config.yaml
arch: "unet"
model: "image super-resolution model"
crop_scale_min: 1
attention: false
upsampling: "nearest_conv"
beta1: 0.95
eps: 1e-08
one_sided: true
max_steps: 21600
epochs: 18.7
lr_schedule: "linear"
Rows from block 2 of a small image super-resolution model, named by matrix and row number. Each number is 128 + 32 x the weight over its row's rms, rounded and kept within 0 to 255. All counts start at 0.
Before each channel's rows are labels from the 100 images, of 14976, where the channel reaches its highest value: "patch colour" is the nearest of a few named colours to the mean colour under the peak. Only what is clearly more common there than usual is listed. The data: histories of elementary cellular automata, time running down.
# conv: 3x3 conv (model.mid.0.conv.weight, 192x192x3x3, each kernel summed), inputs 96-191

patch colour: white
conv.69 [ 72  92 150 110 107 166 139 193 157 134 149  99 171 155 130 166 132  91 129 229 140 132 126 158 133 139  90 137 107 129 138 164 147 120 158 118 111 134 136  67 156 136  50 106 133 208 170 115 139 107 160  96 145  87 124 165 166 117  81 159  91 156 149 135 126 133 119 113 125 139  99 111 116 130 143 148 149 111 174 138  67 153 131 148 118 162 109  67 144  94 129 134  93 128 145 149]

patch colour: black
conv.89 [ 76 120 100  87  95 145 119 160 155 119  94  79 114 114 107 131 138  87  79 168 131 147  83 154 113 140 125 171  79 110 171 160 141 126 147 161  61  80 106  95 168 154  56 107 133 205  95  99 125 146 195  84 151  39 135 171 103 173 137 147 131 138 139 120 106  88 139  97 121 107 152 141  89 146  94  63 158 117 141 151  99 155 166 113 103 171  96  97 176 131 148 113  91 108 103 132]

patch colour: black
conv.115 [ 60 181 155 147 139  71 209 118  97  82 129 117 140 108 100 162 117 103  92 140 185 147 114 181 109 124 108 135 146  93 173 152 110 154 120 157 190 144 107  97 183 141 170 138 152 144 122  83 188 110 103 136 100 122 118 148  87 142 111 166  62  88  97 121 175 136  59 181 146  78 117 148 230 103 114 152 174 125 133 155 102 121 129 107  86 158 146 170 150  87 188  91  96  93 133 129]

patch colour: black
conv.78 [173 122 184 130  94  99 214 116  71  75 128 145 136 129 107 154  59 139 106 151 110  74 143  87 119 154 143 154 127 116 155  90 114 129 149 117 144 128 124 158 112 154 115 139 128 113  96 123 136  74   9 108 161  98 171 126 119  78 148 136 124  76  88 132 155 109 114 123 112 132 106 158 170  74 137 108 144  93 153  72 112  88  97 151  43 139 104  93 149 150 148  90 140 196 110 140]

patch colour: black
conv.49 [ 54 129 141 124 100  55 113 186  99 103 152 126 149 123 117 115  82  62 138 119 161 162 114 134 139 119 106 117  75  65 134 115 102 177 144 158  98 193 149  78 165 150 167  99 146  98  89  66 167 111 117 127 103 123  78 182  97 168 132 152 120 126 169 152 148 121 107  78 124 153 154 134 161 117 146 136 120 107 165 234 126 139 175 176 111 122 186 153 175  77 118 161 145  80 140 111]

patch colour: black
conv.170 [121  96 173 143 218 131 136  89  73 142  98 124 159 130 123 125 140 172  96 141 135 103 195 148  97 134 183  91 155 163 125 142 161 120 133 103 111  92 126 198 128 155 125 124 127 168 130 108  99 120 122  69 159 159 160 146 106  90  95 151  93 151  80 122 148 176 103 152 139 128  30 173 138 147 178 107 143 114 151 124 128 134 107  92 114 105 132  92 128 129  76 129  95 148 110 109]

patch colour: white
conv.82 [108 106 160  79 119 117 192 188  88 109 189 149 125 117 162 167 111 128 126 168 160 116 120 151 164 154  99 129  68  83 128 146 131 175 143 116 146 151 159  79 145 171  93 102 131 138 163 105  85 160 185  83 170  99 136 159 128 111 114 165  49 127  88  99 191 128  44 123 140 154 115 156 114 151 150 104 146 135  99 171 104 134 180 149  97 156 182 148 166  97 153  93 110 110 142 110]

patch colour: black
conv.161 [161 130 101 110 118 167 168 110 174 135 159 137 125 107  61 103 141 131 127 116 125  68 128 188  81 170 107 148 171 115 166 143 167 135 161 199 128 116 108  86 126 143 122 137 106 177  88 126 100 108  85 148 167 141 113 121 144 121 117 135 131 126 102 120 172 167 144 126 109 112 110 134 103 136 107 111 137 119  91  45 112  81 174 122 119 156 156 181 158 150 195 171  76 167  91 160]

patch colour: black
conv.141 [173 130 108 116 150  94 150 128  87 138  79 160 112  60 166 167 126 143 141 157 144 161 101 166 108 130 146 143 100 168 111 141 128 163 165 117 172 147 135 107 123 137  55 196 157 143 153  95 204 126 168  87 156 103 186 148 116 111 117 160 185 133 147  96 119  94  91 119 125 148  94 129 116 176 140 149 124 127 104 163 138 153 126 144 124 140 138 168 173 149 140 106 164 132 128 179]

patch colour: black
conv.162 [143 128 146 117 132 184  87 157 115 157 112 145 128 211 180 106  98 136 105 129  92 163 120 148 145 163 103 107  95 124 132 151 164 134 101 162  35 120 129 157 151 138  65 138 158 212  85 101 100 204 153 122 153 122  94 119 116  94 113 113 140 119 144 187 129 104 107 106  83 105  42 134 141 165 177 173  96  97 152 149 106 102 159 137 182  94 113 172  71 137  97 204 144 137 130  63]

patch colour: black
conv.160 [118 127 143 135  95  92 129 159 158  82 125 114  77 127 125  80 132 146 109 174 106 121 132 136 119 120 111 131 161 117 158 132  94 157 114 122 154 134 103  49 141 121 135 165  81 185  98 113  92 171  50 199 144  92 142  85 117 138 177  79 138 140 120 141 154 154 108 145 154  75 163 108 144 121 126 130 153 118  52 119 165  81 134 135 111 116  81 180 114  80 127  85 167 155  96 158]

patch colour: black
conv.169 [128 143 170  94 142 136  99 135 124 135 144 138 160 167 171 134  95 143 124 187  76 148 147 187 104 158  96 119 147 102 119 218 129 170 146 140 130 133 164  84 141 120  80 139 137 137 154 151 114 141 124  61 163  80 139 137 153 105 121 137 125 157 131 134 170 128 113  51 109 175  90 157 115 133 118 183 160 103  97  82 102 121 161 107  95  90 156  98 123 148 110 127 123 177 123  79]

patch colour: black
conv.157 [176 123 118 127 115 134 116 173 103 128 166 167 164 158 189 130  55  83 145  94 127 183 108  99 128 113  69 153 110  90 130 141 176 153 124 110 194 132 137 142 112 108 125 158 125 121 153 111  57 162 121 101 159  42 166 153 128 127 162 152 190 100  91 162 122  79 129 166 142 152 162 154 142 159 154 135 139 104 137 126 135 171 143 188 166 131 149 141  79  95 135 169 165 135 111  87]

patch colour: white
conv.9 [134 109 118  78 139 151 147 123 118 160 145  76 134  87 114 139 147 153 142 116 117 187 117 122 156 135  94 157 129 210 100 138 146 101 155 139 160  64  97  76 179 130  86 125  99 147 185 165 147 101 185 116 183  94 117 142 170 141 125 139  43 116 200 149 113  51 113 180 166  87 193 113 119 169 140 126 110 134  79 144 102 173 120  95 114 123 166 152  98 145 153  95  76  86 101 136]

patch colour: white
conv.45 [146  97 169 162 161 138 162 123 114 148 122 150  96  55 137 136 124 160  93 134  73 166  99 136 125 176 135 142 163 104 168 169 125 166  99 112 139  97 117  96 169 171 123 169 149 169 168  85 143  79 170  89 177 102 112 129 117 120 101 159 108 158 108 102 153 169  85  99 120  62 124 148 184 157 175 163 186 124 105  94 171 118 129 115  47 110 132 189 166 132 108  97 178 164  87 128]

patch colour: white
conv.90 [147 122 114 187 185 109 172  96 122 159 157 164 166 131 153 187 110 193 148  88 112  69 156 148 168  84 140  77 123 127 105  82 151 143 148 126 120 136 171 131  77 111 107 147  89 165  98 122  95 180  94 139 139 121  84 120 138 115 133 152  74  61 173 152 166 121  88 209 133  92  72 103 130 157 164 107 132 155 128 115 125 144  73 141 120  93 147 137 168 130 160  85  62 176 204 166]

patch colour: white
conv.186 [123 174 154 138 165  82 164 101  87  60 136 144 121 115 155 181  94 135  94 107 114 132 148 133 162  93 157 137 100  98 146 136  92 141 123 125 189 171 171 148 162 143 157 163 157  71 156  80  99 171 106 113 105 151 130 162 109 142 121 159  66  79 116 101 195 121  68 181 126 126 153 158 183 127 141 114 150 127 142 169 101 161 116 156  80 108 154 156 187  67 183  96 118  65 153 112]

patch colour: white
conv.124 [105 122 130 122 153  83 185 120  92 157 149 123  97  58  97 139 111 122 100 104 174 146 141 144 111 114 153 119  93  81  98 148 106 150 181 111 114 191 160 120 162 157 161  83 118  85 186 115 176  84 141 100 122 105 135 166 115 149 128 105  67 122 125  75 130 159 134  89 100 155 154 178 113  89 118  86 176 131  97 165 122 135 108 173  52 137 167 151 183 120 167 117 113  59 126 129]

patch colour: black
conv.114 [ 81 162 140 166 113 200 164 204 126 152 103 108  56 135  95 180 142 178 131 124 114 123 142 121  91 137 157 114 114  83  95 140  90 169 131  93 104 106 147  77 114 124 117 143 130 156  92 179 101 190  58 121 181  92 124 150 190 155 117 108 165  59 155 124  79 164  98 139 126  76 129 125 102 130 113 116 153 152 113 137 145 159 168  99 128 150 134  93 125  90 126  87 151 155 155 125]

patch colour: white
conv.80 [ 99 131 164 123  96 133 106 142 129  95 148 162  80 127 175 141 107 180  75 153 126 131 164 152  90 106  96 176  72 124  90 141 118 106 135  95 126 158 177 170 177 160 108 156 134 142 125 101  54 145 114  95 170  92 153 174 101 101 124  93 107 127 134 150 182 100  98 127 158 141 134 147 175 156 139 112 167  96 112 127 129 124 146 145  82  61 105  62  66  98 133 104 126 150  83 118]

patch colour: black; white
conv.50 [125 155 129 120  56 130 121 148 106 103 125 113 145 147  90 125 153  93  82 166 133 150 148 153 123 120 106 162 111  69 147 114  74 125 131 130 100 113  85 105 134 162 155 156 161 151  59  92 139 143 100 146 107 127  87 132  81 166  39 129  93 128 124  91 141 115 134 151  64  66 123 130 195 128  88 136 150 107 136 174  75 142 158 124  81 183 136 177 153 105 154  82 174  95 103 174]

patch colour: white
conv.39 [104 101 130  81 132 143 186 155  78  83 146 117 147 157 140 196 120 126 139 133 168  72 102 109 176 143 132 154 102  89  85 192  77 171 133 109 103 105 130 112 154 169 134  80 128 102 153 112 155 161 121  89  97 142 160 160 155 158 165 174  93  97  64 153 138 121  77  82 149 138 105 173 134 127 151  73 181 115 153  94 110 144 135 147 115 134 151 136 218 133 121  59 136 121 157 155]

patch colour: black
conv.119 [145 119 100  67 113 114 117 113 144 137 140  94  98 120 127  59 148  78 108 187 163 115  85 179 105 158 108 180 131  59 173 107 116 165 162 122 128 168  83  92 150 135 140 120 157 149 156 135 127  86 160 103 115 147 141  78 113 119 154  43  90 141  46 101 132 182 168 102 111 142 153 148 154 114  86 100  94 126  89 118 105  98 134 114  91 196 100 138 181 157 156 153 131  74  54 159]

patch colour: white
conv.174 [162  80 144 110 122 117 125  65  95  90 123 107 189 124  78 100 154 104  63  76 202 111 136 118 134 155 119 127 105 104 121 145 164  90 106 157  95  80 100 206 118 138 137 106 149 159  96  99 124 126 115  91 103 196 105 160  98 121 103 132 128  95 108 201 166 130 146  93 140 133  53 162 168 120 104 142 129  77 138 156 123 133 144 127 124 164 163  97 146 147 102 146 122  95 116 151]

patch colour: black
conv.34 [110  33 108 141 102 132  97 180 126 134 154 153 131 115 153 128 115  87 106 134 179 106 102  89 140 122  58 145 130 113 132  93 155  70  97 145 160 139 106 161 113 120 151 110 102 156 144  94  27 125 105 171 170  71 115 139 105 110 155 148 120 156  83 151 138 126 123 179 144  81 169 153 129 136 173  89 160 134  86 121 130 147 153 174 139 122  94 121  61 127 113 120 145 178  77  85]

patch colour: black
conv.128 [127  88  77 107 131 102 126 127  99 152 144 155 115 162 129  90 120 134 113 108  85 121 135 138 138 152 109 178 149 114 115 142 128  88 132 128 137 156 124 149 141 127 135 139 185 163 192 135  99 151 108 153 134 168 129  77 117 138  66  89 157 199 144 120 162 177 154  73  77 140 157 135  95 127 182 146  69 124 195 115 123 114 126 156  94 129 163 134 107 127 100 201 126 117  84 118]

patch colour: black
conv.0 [128 107 179 127 138 156 136 101 135 147 107 171 114 144 172 108 157 136 125 143 114 151 180 165 110 143 160 128 156 170 163 187  87 158 132 149 157  71 176 130 173 125 135 170 104 143 158 119 129 138 178 111 139 152 125 130  95 127  87 126 101 210  73  77 179 119 137 152 134  79 149 142 132 167 113 104 166 121 104 143  61 127 170  98 112 114 167 132 101 109 132 117  90 147 149 134]

patch colour: black
conv.79 [ 87  79 128 102 181 100 139 140  95 149 110 136 100  59 113 137  60 193 114 130 110 134 145  99  85 145 164 145 102 122  66 131 142  84 137 110 138 157 147 151 113 122 177  84 160  86 123 165 135  88  73  98 146 167  95 129 105 124  74  97 128 112 137  81 136 151 151 100  96 142 158 137 122 151 131  41  92 147 146 206 120 107 160 107 140 105 129  82 123 166  95 133  96 113 133  81]

patch colour: black
conv.68 [165  93 153 137 148  43 161 155 115 109 130 152 123 131 150 105 147 164 153  96 168 127 148 172 152 149 132 111 147 117 176 147 156 155 182 167 180 113 152  74 176 175 122 149 112 141 137  83 153 116  82 141 162 107 154 139  98 176 133 163 141 153 111 145 172 144 103 133 125 111 138 187  84 112 139 136 170 136  72 106 124 131 117 156 109  97 121 147 112  73 136 136 142 143 140  98]

patch colour: white
conv.138 [134 119 129  88 147 134 182  60  93 193 173 161 169 128 102 114 127 158 133  95 172 136 128 134 133 153 162 171  91 105  70 161 129 120 172  95  87 174 155 174 141 145 168  87 153  19 162 173 148  84 136  79  89 141 130 105 101 141 125  86 105  81 107 123 144 138 216  73  71 180 129 158 109 154 130 129 106 130 144 140 123 110  76 163 100 146 160 142 129 184 148 137 114  91 142 146]

patch colour: black
conv.149 [ 93 145 128 133 145 117 215 108 169 147 178 109 107  93  63 124 122 134 150 110 162 124 134 185 128 164 140 137 124 161 157 126 159 155 183 168  59  86 132 109 170 173 107  94 143 140  57 118 148 113 110 119 156 172 107 161 134 137  95  96 113  78 135 148 166  94 162 140 108 152 141 126 143 163  55  68 111  84 131 150  94  98 134 110  97 199 150 137 126 163 230 120 140  84 159 188]